From a checkpoint of a small model that answers yes/no questions on an image's attributes.
Data: trained on small charts drawn from random numbers, 101725 training examples, 12.1 epochs.
Rows from block 4 of the fusion encoder, named by matrix and row number. Rows with one number belong to one neuron. Each number is 128 + 32 x the weight over the matrix's rms, rounded and kept within 0 to 255. All counts start at 0. Numbers have three digits each.
# fc1: MLP up (fusion_encoder.blocks.4.mlp.fc1.weight, 576x192), inputs 144-191
# fc2: MLP down (fusion_encoder.blocks.4.mlp.fc2.weight, 192x576, transposed), outputs 144-191
fc1.154:123113112159141180168141178166111108107134120205148112099052116166133099121112141034148153136141165113138122131150142099090107168116100160132143
fc1.155:121100073158099140185184076123158153108181116129177101113056110123154183085107204116052228092083081124152145127065080133076102121137125107069123
fc1.156:182121133165138160111044124026077099095152145117095151163082173127163121168164069080102137168133100156180125154078089048127163159125075081092170
fc1.157:179123140112138102229195103118166133065114101151098092129121124129099147150134191097103092068168189097145157108094137130041140086075117106169079
fc1.158:096148135159134147107139121139108111138130116131086139130141117111146142117124139124125104158145140118118158127139094112139131121137144125101145
fc1.159:137140142119116133149137117130128119112123131132137116141103135142097126111126128147152150128118155143125136142129104115153142114146135139121137
fc1.160:182157147047157132120101124148126153186063167040076133120165145100142160133113159117176107128098215104113146142127129154111067097143133125168137
fc1.161:155123175108130137218109131188098095116117111046142095099081137154196122132133131098088076072126104071111128108074128150123118096168140129133120
fc1.162:120155125143139164100138136156134137102126130128116125151119124100153125093113134158157141104132118115114141112115114099109156159146129156121131
fc1.163:156111138157147172190143068087198082160131090092084122084090198123122138116136122128167082173085113088123109127104075129131134124152134131158124
fc1.164:131083119145140129142115118084116122138141115120135117124126116122138126129135126105137117118121125125123120113132136129151106119141135115127143
fc1.165:167209158049081118133159113151135091160063135055131105226108183180217101187137142214150068160104091145110186075091107112000092095131184162174087
fc1.166:111142173056128103077137086106168125109116137119162114121129122153132105052085129134041116112135135104146212165105133080146162119145178058177156
fc1.167:151180143081152157061144175122146166140205082089152056103155107127086155110110165080153117104122125136097122170107173077137164149112140127154112
fc1.168:116006078085168109103148151139150124079145145184095063112169096088076147188103104226125139151140159162117186120137060185048119105152112109147126
fc1.169:164157095185089114165153107056107049152200121113075091083067099144109173170098137138074077161062180162147119175160118093095188077119111099111179
fc1.170:151115133098156112118127123142129108166124137110129151137123108077112124161102123122105129129147165111149107084119133113121123132113104126102120
fc1.171:110144066138111113147150117130168178150171136130097138132137057076140107115146124186132137125148138145162098107134103099167100125160147105107131
fc1.172:134106118103067105196140129147119177190102107107123092142110188127072081129186196100096084127103152197101148186084119107113072055067104180156145
fc1.173:185224087118148188159182137169111069153134175161107082107126090113035126125151121081081077106105119136090144109164125148098109172155133086124156
fc1.174:170142206099119101068175161187118110141098135096107137126058145072085144127097111090170172154122139115153121129143090141188129151143109106125103
fc1.175:169062096092134225141054170184137071135145122101009135062114079088131136093050161221153222155174114075160116132184211184125118075070140227111118
fc1.176:132109188140171184072173146132225138163212103164125146091144129061085184129158171152145193140159156124211038132170087143106147095168115173139142
fc1.177:129096141162124158156100119136110132096147121138089123097130146123133116122151126123140115121153105132137138127106126116177123118134151092130121
fc1.178:152128120100124090168118118100110070116147103145119118132098113103155075113115158133157123119116079126159139114137088149105145159140110200073157
fc1.179:124150154142060145107127180133113194127110108137065100123123156128143133104145154141082127116090092135144113147150165116159145163105119149092134
fc1.180:124120131131117129125143125115124148131131129144117122134130134128134120120120121133131116130124127119125130123132127140129120124135131135128118
fc1.181:080115135154155158164026141118110115132138192147060170053101116077146128114161211121162153110169143101122129082100119063193114114128207055131094
fc1.182:065122166156087075130132150144211106171132134136154073145162128086147114116100065181137188193118061110154114130150120106134104119136085173087101
fc1.183:130109195127110082102154102146124149143200131138095095169119077128102118141139170114093127156170174127124150128189147138121117107164119097146136
fc1.184:130112150132060160120082140180084059089094126119137131212058122112052188114109214070135154123105095094201103157203179205069131113111143159092119
fc1.185:128112138090173089136133137135099137182115147114147176139148105102100131162096150108125104140123171090101097091118169079111106106130120127167108
fc1.186:241055181149158173160100142079175067061188191137207015185071110103119136135078114199061065173153136133096111141134070125078070142176123113091115
fc1.187:098192143075086133151158153074124113109185064152157164186107126180051112047133212072145106109125102168086124145086168128124160149170114114149164
fc1.188:130121129159070138170164124107158100134088150127114236059153162053165145078148076153142126112081143097088104091158090099161108119142095135106197
fc1.189:058156110116135081125124090081146177173163106172145145137115153064085121089173125116126096121059168163113136151127138157140085091159135166111134
fc1.190:150143076141073166105173119150162139162228112250111107096126112122150112115078187144146191181196089199126174124158150121094081086147110089135135
fc1.191:155143111152140158139163169081164178162123157133124204129130158083105120175098112141134106147184144109075057092129164120164128114124062159130178
fc1.192:129105120106110156168130196136115079191136098166179124157132149086064067148190122112075102081073100084082173116210131130039125060200069218062182
fc1.193:165187170094151147112068066100072147120175110161089115119150151133114156186138100056157095153096070104128141142133096133091177121183143136119115
fc1.194:146134127115143141105143122156099152131142126151128170109143154162119128092132067134130118103138104111145105093162119143092118100114087158139181
fc1.195:121109189121088128165079179176097118156077084193101123155082081167195149038127085163132086120137157087201096134146104162144066194085143187159180
fc1.196:145106089167138103049215129119122015085175116073144172089115123085080068119211133059093157134079157174147069148100042245103112112104072229184136
fc1.197:105122124119156217171127196178225045156141174100082124101150151170122163000090117106182069104209147099137143146219234113169110107149177096090107
fc1.198:120127082129147138114147116103124142102129144098180158144106129156113135119116145128144140128112114116142118116130144121139122149126153161117089
fc1.199:130142138085099123133141145146105140138121106132125137116114128114097166087139131126151136135116133146129103164124103145146149084146137136109133
fc1.200:099141170054110094072102145141139101129102045097073216092153154151116112058071140187119138087101085111082128151070111139015164118140069182135168
fc1.201:121162126112075121146096156131142105180146118180098141135159122057183101099208155115223060147244147165154223111127151104137112122200150081093123
fc1.202:116142165100138121138129114151104108103133111125075101138107127138141130128155102108116140159118113116156107113179120121119112138184135172098144
fc1.203:137130113139141139129109119122108137119142133143125140124115124105130126123115105100106139124123130155140145146124122135127125099138091144118158
fc1.204:111131148177142110134145109123095133102118130158199143211091174141096081148119086126160144107108160087154097143177160114166097188130098070119152
fc1.205:112060112118168115108135090177098159151141120117141119089116047126100118088153160147102115105125122137112143152158135109133115149133206114174139
fc1.206:128080114162144149085135122115124164139105155154133086111144111105157068114144110071201114108124157123122100127136122120094082115171135139188164
fc1.207:156163168167153132124145094182077121099159146124149173058121142115114154210161104194128081172090092154069034085155105149080117130134121153091097
fc1.208:122117108121124166101099080155055084080121176107080148135088127150130148093168094156209073078160148066244081117173122071148124117153139116130065
fc1.209:113120122163175130078160142111133100138166078154027125039136111135130126161067140125123108095095167138093129155153141089186099130102142154104212
fc1.210:074138183095077169099123117124151095089136135153091109140085130200150111131134157092134141047126150134138172132137090140135141119160107101129139
fc1.211:176093109118117156099099125074176083225109065150101130142153148108172124105150121065116128152173127100085079078156123194155109137141123136079130
fc1.212:130119094114161122150090177208135087107146168155153126124126108132083190113050190130141120158142158116108143142159110083134123152169062077137146
fc1.213:144144073070089158168111113138115129151198083072167143119111187146127113199146160147155127163128111155161164101149101119120106120149089098159092
fc1.214:152160099171171096164132117178109166114180112154116021112112162140141089139196181047104090114052185089058096141173162140069204060182098188165160
fc1.215:122057190103094174135139111146085118116099096121113103143101106159170127084141168119167157094070140144178064103175136143207129094174136127132216
fc1.216:124101103136117133160164181084161156119149116087142193127111149132143135146173128135135126118167146162103162161128097062133162163117063151109173
fc1.217:146120141157166129094145133104146118113098123109119103148132112120126131133126129128140144082116140150139110154093095145136156121157112109113095
fc1.218:191129100119193197160143133115179089152117083104075142124123105114128116082100084205152202160104149131216163051096167141124089068110177162145110
fc1.219:173127092058070038082134133099104127089092155204096061131104224157142070080070112160093095181153102126137143052123087157153174190182134099150154
fc1.220:102156161101122089084083091191183160100109139106093117111097126142113115121097152123105122125170107090165077159145102100135106131149168142119129
fc1.221:156163219123120147097111181170121157180095127060104096098141148174177135117104108112152158124117156151081201095106211132091144124167085139067108
fc1.222:098141134246081152101125154114123117163069092210200104171103132143082065139111159049187135167096151085113088155165179180119079113158156104220131
fc1.223:100170167188089167131101130194109173150105110107148081123077119114092076178141065145132079175105122125117120110173099116144104150120124161088132
fc1.224:157126204140131137144180096154167127092092122150091170107142167123086140162134134112099157101125123103099103198059086138106095084179140108124100
fc1.225:050151133127181195105183100039091171119080131203090147109027041098050108135084121186090118137032145104086133122164085131152142092164085122144093
fc1.226:145148152122189124122125114125183059130086064135133115145150158124142134084107132162111111071080223155094128169109112152113126169133137106119158
fc1.227:166185049155160161212167176060112242108153102098230084094175000071150000181142108114137144170107112069150119023117192041087071195048093130183160
fc1.228:107160102118156148148135119138114137166158148136140123140109140161124110143123121124155122144102154153115109144141133137167100130130115161125102
fc1.229:095121106151127161162166126111139088142125147139096120121139141138112074158143118112109083152124127141194149195154126105159107158092124171088167
fc1.230:138131146119147131128125125111134127131116129134113090116143128124146114111121126137128139129129133133125117135128116109123121126136146129118115
fc1.231:121106103145128098096138139130179108172120158155145099110148120158125106106130159124167118138134116138140099081101134125143121131108119123136143
fc1.232:138129139128114132130115109112114090126194117119099146183138141125114120142098117129134138119090152141129098106094142107112119120125152090116103
fc1.233:093150150146089090107161177106154067091148164128114156149142178124129133117169191140135135165183108149150101176099073152157163132183134166146139
fc1.234:132113150132114130116122132110107144127132134108111090120134130139097126136128131120130115140139129109139135127125127115102150107117130130155122
fc1.235:136178136140113178128131124135141122149155114116149135123126096088154120139084128105137075096149122105092141184119136137129128163129134128113119
fc1.236:115184154075145135114122155113097099119123093190149135153104138117090150150091104217100101102112130153141039114185194089068160192091146064127162
fc1.237:129144127142139092147130101109112128148151115146150128112110097134106097105062139137160148106148112143138157130172117157104093141073145113162141
fc1.238:078104146008135180177179125154109154177074135150157132113069201154074096173116124057133010136166220107120092173093176126142134167160117135082162
fc1.239:158109110097113154170102134137135118142119115132101129104146168107121116137123116099120130110134111111142120137137126136127159146080173156091133
fc1.240:156092225124132075151074211140100113143136167140168143177079176143136136114105105046146179163054136157131105144130062028130134144059134119128126
fc1.241:120152080034145119134105166154209108142150138114073173127084114124106175115148140060155090106148086179173168149174165137145055178231046171148195
fc1.242:133100129141115115144119125135120139114149132157141131122136126123119121113115112114127120145137121136132131084141102129105173114111116132123127
fc1.243:153074150206122143122155146163048113096117049131081184145160060144124148126141086148100153079103131188113166107132111141084154130116140163085156
fc1.244:120141127155126120097147145122143161150129148128120160106132126107095148169121131144124157153120149156157102118108129117131142166120119128127123
fc1.245:162107118131107129111104093121169082079141173167144132094118135117145161116153194140099113217115154143114118084130097184122140158108147193129165
fc1.246:152133180094164137166139124177123130090140141162103152101104112133127134102137176124132149157134132097084140141139114077144140149166147136127118
fc1.247:095143143088090147162100131151179170109120154131139147166144075151140126094103128187146119170138174185140149078110083133095152127160138157125096
fc1.248:135177147179149055130144087128139117132152095134124131121091114116155074124107154130089092163165194118117167128113103049218180101088176120077080
fc1.249:114154133120116126119150144135136099105124136107101115119121138108099143123158143159119150168145117131130116110133109102122128123116119101131134
fc1.250:076091142139125201083155095116133103025143152085181073108168139176136103082192079091141162221135084102153108055089132131103126120123115188102136
fc1.251:083159189079159159111089116127145149161101152083144142101094135101112145128198096139084178149133128091119141103113133061118111044154132116141155
fc1.252:121091122132207136114171133099139101104179138120156098172130168137095161173120111123073087144119128102111150137167164092068178113154118140131108
fc1.253:146124117136123134150138137128123128115113147122111121135127114136114114129127133132146133126137136125154127127141145137136130132131136136121123
fc1.254:090139186112131128133139098132141131163127126167101106132100144136114129098116121130190130140120156154123112088102093151146143129155128092146133
fc1.255:120109141104113135112106146108096157149124115161130084118152148156121093175128136102134138133133140150092116127136114162179153113118152106121125
fc1.256:128143106130118131135123124116139094130154133133122145116134121105130111110142125138132132164144152149135100092140134164138131141121098119109138
fc1.257:158171156049118117170138124124148147151088133104132108090087114139166106154180099119155103180137144143078131123143092150163073121097069157132156
fc1.258:147109138103110132132079112101122099156173157145142155128128150165137137134153136177126131115117133133109078114099143139113084140137153140129120
fc1.259:147138128137147190179081061133098145099167147109133059129143058091147156099103114140114097097123139122157151103182131093115097180136090223157160
fc1.260:108182107086120095212127132089159157147170148187039151130170122176110125164167135158192170161110145085086159093094160145135051133084125104126159
fc1.261:135110112077101138093128160146113156112048084151168156117167115127176130147088074086077098112099104046098172147114100129108095106110163154140160
fc1.262:111159095146128255123127134164124078230133057161127004065071146103165190055079118116191080089188152133127087190191182139062059101150128157128100
fc1.263:132128135113151082115113104027105152172126091131113094111105104078083084137093208124249109207099112164119196122076161163129136165226127147087185
fc1.264:085096099137106146120138116169076128185107076134104150125108158161145115143120133147110132124110164159153127104160076076171080148119117146132130
fc1.265:109144154108147142056155127090129166133162167157100153123155135118129110135110112055142130138126154157125136123111121111123147094103100123118117
fc1.266:190121091173137126075137122114119178112196132180123145177087126165115132139074139106146116131138108092136164114103050197150121099122112066140100
fc1.267:138120116107127141100138123127117134129111112123128122148138117114117126126126135142124106119122163183121108162135102125127137132126153147119137
fc1.268:118122095160163164148073103179103093107149138161091108165071130154117126132132161152161103126080125156145142122113102161132135112130146146116119
fc1.269:117133094152092109118114165089097167116149136181098127079097132124110082110190193112158104116116079129105115114161157191173105144187131061156189
fc1.270:132117137105108121115130104134119126112150115122114126124143136127129143112123140132136145133125125126115136130121118118146153143135111131128144
fc1.271:163150178135152126154105115137089124184123151132168127145118116142136109112079126116117084165104158129141086097130134117122163082099123178125174
fc1.272:149140116133144165116103106195155107159147091155077130106113151138116112153132098088140119108157161093155142136108137142122156141147144164116116
fc1.273:103081116089107092125127133110141125100112133116117143167135149099165120154102146144150106147161106112100139127127139145158101119109105112163148
fc1.274:127141102155140141120139122135109164135152087105121128159116189111148125180149151084135178121134118147148153169095128112144095095126129155150133
fc1.275:158134095166080138184110147142107099122131008177158095077128155073155158170060161141133132085127073136115118194137147228141069066107169176116127
fc1.276:113126121126139106113121112137147180110098117145134152150097135138059107162138148157107126133089118077088145147158115130112121088105123081091183
fc1.277:122177124144126125087148125141119136139203112144119102141123103134130147100136095061119134133184130100129109117149133126129099123129148093095158
fc2.154:122108135112143099116111102079135153123114132107134111108113109093108139115127137154105144121132116173088115156210131166066132121106110076149152
fc2.155:112183167152162172151047210140123072162045138103113156155170144093085104186163120135170086152160069150066130155209232075178119114128151130159153
fc2.156:050081150071183132117143158092157141161139148111101106134107060090161139049101181151169149103124136139168145130170144170117125114167151152255102
fc2.157:131120089042125126118102137142150115093121179111154113209119125213187118136128120112093197203108096120122205131187183147217047120105120094145177
fc2.158:117106107122131128137121124117133123117120149124132120127105140147111122126146107136128151097109119131136120144115130114114125121144137106119130
fc2.159:111137139125127142110116118174135131159155143133128126124118143148142150155144144137113161124122137104116088086131163151128120125098122136147093
fc2.160:204058161155111131112119132109139159111156080193172133086099147201203098245155073209092122104125042099179151103080144111186184144178151113070058
fc2.161:129159080149070147108108119066162224201124188222122132161114088170080188117169081192092178129233168163168084131200103133098213135131100137179086
fc2.162:120099161120103143150143143128124124109128113134116128090115121101111165151125158078138117140128143185149125140142099135104104128116096114132135
fc2.163:125159143085108107120086190214109143087126140122160133175125094146128104156097097125094164139105154186126102116091168128100112156094173171094095
fc2.164:128138115130125144135123108162146132089125139166120115134144148119142140120126139123123131111134138121157124099131122119103152106118107134163109
fc2.165:034023110115146158127102122131148159123158113084146135146120148113153161101143179092132105107118191132086099118169143083160123118091065072118147
fc2.166:155170172137173127151138153107085184163133182170141176134114129145039207179115086154170119158163106154089052069125154119075029103154136172122095
fc2.167:128116152138109113165135109084081121161136146173151168152163136068158125176147128187156064179146119084181095091117155152106119087129159144187148
fc2.168:132137158085169082166117133157097200131113180096145166128131138177156168083141061101073118070179194094163097172074130126179160162131133188108190
fc2.169:092109139097133111126099189064111109121128140144171093114139186158143184173139064143171165181063046088179136153145199145120140197148131077178095
fc2.170:085162093123100167110142139100112133107097115129123119133139145152147113093116146145129147153103171092110158164087112114129130120154134114128131
fc2.171:156104156118126101135127136117110069107124126093163106114148181193065174148178111093144134158143088120109145107136129146111168073111073140161108
fc2.172:169144122129171144125084093139110140101107166125151166194113128106163140114085100174164114183101117029051096070151125090077143179173167169148124
fc2.173:143103153127048157094096040119164172166113097154094157120108172093149154199149191127085151145190184109118145095137133069094164117153098153165178
fc2.174:083146088127099157127032102162119159108196184142087142102157137168152107047124155136121171138080130129134051108170102084058111098118194135117206
fc2.175:220129120161066033113160082128154152177139182164151085068189110077124238079099155058202145165121244175190131120170179075079121042091182049167066
fc2.176:190161040112131067126104122123034077136102110147140146099089119174177062178112131128181161141118118204180172137105228031148109118141128133139115
fc2.177:125132131115130109120125135100152105112106125126145154094104083147125138110149120101141130132115129132121146115128087124094127121112125133141139
fc2.178:140105143126104103148161163188168119117100124128158095143098154179126181127154145117148119084114151101079150163149147139111135166126098135122094
fc2.179:120082137107169108171122079129125076127191142118143107138156147118099155116098126141207130152146144139111097123060152167079136099173111111132081
fc2.180:111131110125110123128135139119142128127112135123115137129121119124126125144137135130116127124124121117131124117122118127115119127130121137142134
fc2.181:059088160136126097116140124117167159166144081101153123144111174163105084132136070144079164165106104140172112122100127180141152060169081171136146
fc2.182:107178089108152178115145180064113135074103144090170134166111135080139124177164119113143164122137139057085130071073084142130080087100103171171200
fc2.183:116113083107108148164120159083125112126123158142156144095105144136138140120115115124143138086119082174137116195116163083095128125122125126139156
fc2.184:132097142134079123192229097098130168210153018101098095110158138159183091111102107144098110079150136159141094022075153142089183164212092082133131
fc2.185:146119061172126172134124114158154097139116140137122110127084133149111130099150122146135124078153151152091181141119083155109118171131135128108169
fc2.186:111081138100061184103116103108066175066011060118080139102098140141040100110192113120171076123131131113113185149147093154151230137178093173199130
fc2.187:191061116144148133191099095167152219150093030083130152147170151096182152216048175192161219142100156158203131101143078106134160064145131024136137
fc2.188:174128099153147156113134135183100122166149180155135066142128112190176146144125145124139089096136049111146119118097123103134041137106157134119092
fc2.189:173137200109160091140092136149125120096093078118144116113118159174130131108121108140130144111136080156125105126139143133160109162038067112114115
fc2.190:070115127079166123134084135102109067139077164084122167142111139144080149126081067159156120127119191149068022184140133142128163104066140105126178
fc2.191:183158117108098080119163134161129075099107110158192048058149079111208156108155111186098127162089157111150100143148089129132157105122174108135162
fc2.192:133073123124062104096000060116184126029182083140166109108196149120108110123149071156152102156121096208086153113131196101104203123007125145096092
fc2.193:103091144120125131162155120153182063102048125113126149143078085186151152122109182215175131153101145158132161146133164103151116093142157121171136
fc2.194:107139107168193155087114155129150113096122140098179082112163075134130146175117166119156159173133138122140133158100122109125131121112151123110099
fc2.195:154082117173141083153209112090137087100131098077149099094178154053077070197098162133161119104120075124064163111084103101102166092189097095161047
fc2.196:058160185097147232126068164177160121115126139138138145137124110161023125125101093209077055144136108134149129158144142110120045124246204092137109
fc2.197:120162142145071107141100142130166178136119186082130095122120148083062091149068141128122122120103085164168206136075088136089159100109116136166082
fc2.198:122131143130126143145113124145112114147156104141122110109159103102122105161171078112108160132099107101102176174133109111139161102145104135163140
fc2.199:108131116149116110131121135130132124105140145115110113165148110142133112152122110131127104111130118119112154117148142117141151137130112106156140
fc2.200:000110195138068167218089145086000132120255110167199099164168066167138035131211209127110206079115112010054109092211127081194155233126126158142075
fc2.201:142087055163156101051116121146113184139106190147137124165123128141072187137112126107015108033046131130112048196078105102187156158109123168205076
fc2.202:129116130103118141129161121121165076149123139137114143153129101108101180108128142134158126094168135123146144151142135108106158114097119109143098
fc2.203:085139126163139121122134146118147158115142129118105122112116127111128151144130129145160141113156160096104133116132127115131120106138123115123103
fc2.204:107148147142107140114130132152192080138179092114110118070183128082167150072089122155144114141143161086143105138122094144107138132150182135095143
fc2.205:152125117150113131144117157136186101097119102116135120153182161143131101148119085144162138125107128123159111098107134122124163143102106128121117
fc2.206:138163102162124073163094115138138123101127137130137111133106135111132168132123146136085134173148105111100121086118148131102143158098107121102122
fc2.207:144048135119145068105073079138213129153121093117094103118122039155167073058099255115147138099005156091146213092075110129136147207120121120087169
fc2.208:099126148095056155127160186156134178122088111099127118154181101085156124102120144222027077171067154159129153191170165096096065194156162097151155
fc2.209:104152194060150120119103115076152120168167165148152109140104102132130110126160055158145133150167089106153098091149139186085072125164127150174108
fc2.210:165132142096178100092137164146088110106121136068147140106096072113107163087125139123145129209146130138103088063128156104090115164130125164075143
fc2.211:116128144146124108158188159144118112006147145146155178100115107124174135116072190255124154111029096126167136119093116103135120077168101093144112
fc2.212:098153136102104104104181102067157145158147047147091134129112125158176108137084171106125110113128106112091111097107121108116160138145133120085131
fc2.213:094127157172131077077119131117155143096120192131087079143139083095107134185123138123101135064140120100073157119149122121150132133122147164148117
fc2.214:084126148167158055129158148101101152119104231158200124169145149118129100154077115170123174175131087138157154141069136161121154161105125105117172
fc2.215:199191065193087091168147150182107153131139075177134079120107129099177125172156079115117126150179051172079138140164195103088061239162081149087056
fc2.216:117140123110132132093197102178092140137110148132144116131164085104129095111128120090117097134138174137088122146159146206111117150116143045121111
fc2.217:093111140127119130142120135146138119124114166133111158104130132116141145135139148111122121161119127102124133097156113112092148147116168152134135
fc2.218:115135075160079088064182108181133164207092131185164057147166062159193121068133077109183129063065207119177176098071134245072105100106138070127141
fc2.219:109124109135171171090070143126120124130156186107158143141145147133099120139115163118196133094082156088076119195110125091078120093129100098160135
fc2.220:107097112150134097145147126116081131098119080119120118151197139130100168130097125137134173109126170124115168111118116193142150127157093117115155
fc2.221:136100108114096187192145124182099111124145123112112159176103086113131141100111193155110142089074149081189099119170136132111099083069158174098108
fc2.222:166120125085167059105047131088115140111157097103109144120173098143179152132128138135161127113161092109135132137134110153121166155108128110125132
fc2.223:119095139069157101125145063109134114107220184119106131132090135176166187096151118155143105039071179127254112152087195042118214154084160152200086
fc2.224:076149091118135169089130175118086105087144131194171157068156014144131093141117114147140037087109125127073130069190171063127119170057133083167145
fc2.225:154203115101125119089083128179161111041075150104166137119161133188184147120171143046102188143202135082143158158147158137090100131206126133077161
fc2.226:091109132119080146112104163125110153114125131140118152084123105111109152095122114097111108175199064073113134077121154176136178124169146152136152
fc2.227:179166127144167136106081121159168099090046180175137104096062145195120070113137090193170175126075188220131109162114153075151213059122152141124175
fc2.228:120132159115127120138150144095121103112110143137095134117156146110145149124119127115128122126157119123111149153126145121105135134099159094150117
fc2.229:188121159132107156107105137104154137112127135135144113104121133149170139123134149133092087136133113132052106137107124151135110150162105085161090
fc2.230:132159124149129146132139129120125110133130105120125125133109113135101130133137111108138121138148131132110133116134116134143135126113126132147139
fc2.231:143158129099148127114057106096125116141153126098087139103099115072142155131105129133090115117104200131176139121152160111079155090120098186131111
fc2.232:128114137151123146158119109148134171128116149123150140082117139166163158120114100141111149124179145126094149175142077107151104147111141128132150
fc2.233:074115035130134120105088069123122161123238114102160074123198133087096141196103085110172165084172177074134192183109222124069120150072098109120129
fc2.234:127129118136144136145143106127122114134116141131144157118139115096136137128129105143126108093116124131120124110137142137144113142135138134100135
fc2.235:104104144124133125139132091128090117151104123182108114126131161179123152126163125116170141138083136163095123145154117111178119164114168137163090
fc2.236:127124113131121173141112086163166177139173177136200109105174061142132059135131160036161153136156176139078168158076051151127134128145151171204134
fc2.237:100120145111128121083121168128116139134120124134100156115125157105144143136173114113110151148121073146102125068106130147109154119150170093125117
fc2.238:152174090147094177066077103056126046172089157191152154131130061060145095066052094170101067103134077157172148165150081159063104113083088137130119
fc2.239:145141141127122102101138114118117146094123151094138114122099096124129136118127123150143136170134160132114121142144118184112102138152114125167123
fc2.240:144137082140074134133135061103131127069102151122086146164180071107103208187117094140052095103141124134140052143161176145152123089205106121171125
fc2.241:170127141197112125175091078140089129143136114179168074079171117122105149159118121147138178151132165119062147085080109096185130109079178191189127
fc2.242:134122115119126127137133127117125127128140123113129119116105140112106121122128120132123132105112133120115127125115120128142118151139121122155119
fc2.243:165194186141165115136114142099187134130053194145120175160113168104139147183132185130175157148138070088142103177131136095124144121182103128139057
fc2.244:152142159125136124120117130136184114106108084142164108127065126127104116103104149109126158111143147064143112113154132124139127121138149149090135
fc2.245:133134155117131185107089139099103149151131090101155112106140104144139147108168116115130147075172104168122143163161136098130112120169165092147085
fc2.246:153096123155116160092168151141090114153138144110143104083120086131181186184143139129097171111151148138159122127089118146101102119099118145150056
fc2.247:160094129174126141154143128135119136106071104145155086087078138083181136133147094149145116126071039122108094169080099106190097135083108117103092
fc2.248:127079106082155142094165184189122104135113046085118141085109218184095163201077137127200140143083053175073074106031186154104054141164109077160162
fc2.249:146164104128154141115109136111149141159141104144129172158143113127122124136099098107127148116104133107120123127110122118122138120142124156154118
fc2.250:148117105122137090145137184072093145109211099141111147156112122122082111154102160074070148073119151090125122147170175029124148119112175092142109
fc2.251:133084111118136120167130140131089136079171079194092149151099126136147171085102144091119133160144137188124101163133156140174153151115154138159128
fc2.252:126074178111111125111114122095095110199046124102070136138127027105105185115073172117163149166143151157145201126160158130121145152146084159149221
fc2.253:108139148130146124118099118132158120131120122123133128116140146119120131135121136123116140128118106129120123112115139106139128141140122135120134
fc2.254:111061098116154086111132154105143084069143095075137178111093168125144114138131160135119135072100092114130137112104118155095141117117136164100162
fc2.255:115164154135170095131160136154146106109145139095167173123073089122118149096155154135085135127166141111077133097106128085071105161141085139097176
fc2.256:157143137138167137149127132157116157128126124093148147147141131129120121128107158108091094126122135112154106145121135103122133094123151151132120
fc2.257:146121122180153091147181104142123101082110068219093116166106161168160138128175100127095077060141128110130113197059241081091140128152191144152152
fc2.258:132139122128115108114151157140168131096126141107140102110117136152143126101109100121130148130116128088143146140141098151129142157120141107081113
fc2.259:085113136158168116125139122138183123198122117113156165108090161184186155163100115136121146104151110123102064106105162180105141096083159088133131
fc2.260:173111059161095153050121145168139085157080164133124133128149115082159128165192156045065156068202160106153102181160146093074191162165088149106092
fc2.261:146150117120095115186119012100178136165113160136120136148090164177107173096134177197166172153124177181124087108073125121134126091131142128106114
fc2.262:202083102085137172092166100094127093073118103030156125093071219161158127112092119059117106206111126125170154131109118141127143014064146154135114
fc2.263:065140061136141145120157105214143112141099129133088124102099057203217149148140086155033113118042147027111136117110151080149184111160168076187082
fc2.264:092127101157133126113099142073152093108137152095150125110149138143113157120114173108137091160115151129123156176161099090135169079139193140147119
fc2.265:116111126139113118158104099158139108126097136137127110127114110114143111075125161140132131119142110129104091118118126133146144182137158143129149
fc2.266:168129118112213113121166096157129130183144112153129093126056119100142123157149106126070119109033179119200149135120194110057115163119000138141195
fc2.267:107139139156129103159126125150114148128137133152130137126144160127124142134131117137144130113160111147155131105119091139101116129117129102124150
fc2.268:120143126127117185133157115110198089142082149138171174100151118123139136205116135079108149170140136037115090133151196047150092139092157122118169
fc2.269:122156118150151118156088144168149131145125106189193126182160117120133126127164127096131136112092161093121099112172159121094130169120128160109092
fc2.270:147123112122138134136142152129120144141119125138127144154139133103140125129145125125123121116136125144130128131144152155117125127131138130128105
fc2.271:081104099111072085157133142143177201108158115079103124113100090119154157163174147143129149103154126125091134125089168083130102125156122113121099
fc2.272:113105165125119128120134123135130134136117118156142095129136117144137149108107120113078115086121128126136143136130133139105148148141149147131123
fc2.273:129139168152131146108153130149146132157165143119112141103101128122127142145147138123120121130113153082133088123145086106136132132150131099119110
fc2.274:098050129130135101102119164110126109098104142119150118109137133108166136145106142150079140092137151079026100157125121161130145162120152098085171
fc2.275:082062132158203059160109099111113106138148115107138162191134111166147174176162087103088120127137122103119159160153096084226080122158094005099243
fc2.276:179099112130092107154129157121108092122164123130095124096073150163148183141134112139101132116160093154111144115123131126090134163104143144126124
fc2.277:097125130086126106136093141138122132139075125106093152119122120142110131143143208110099109180121073128124164089145141121128148120126115148170056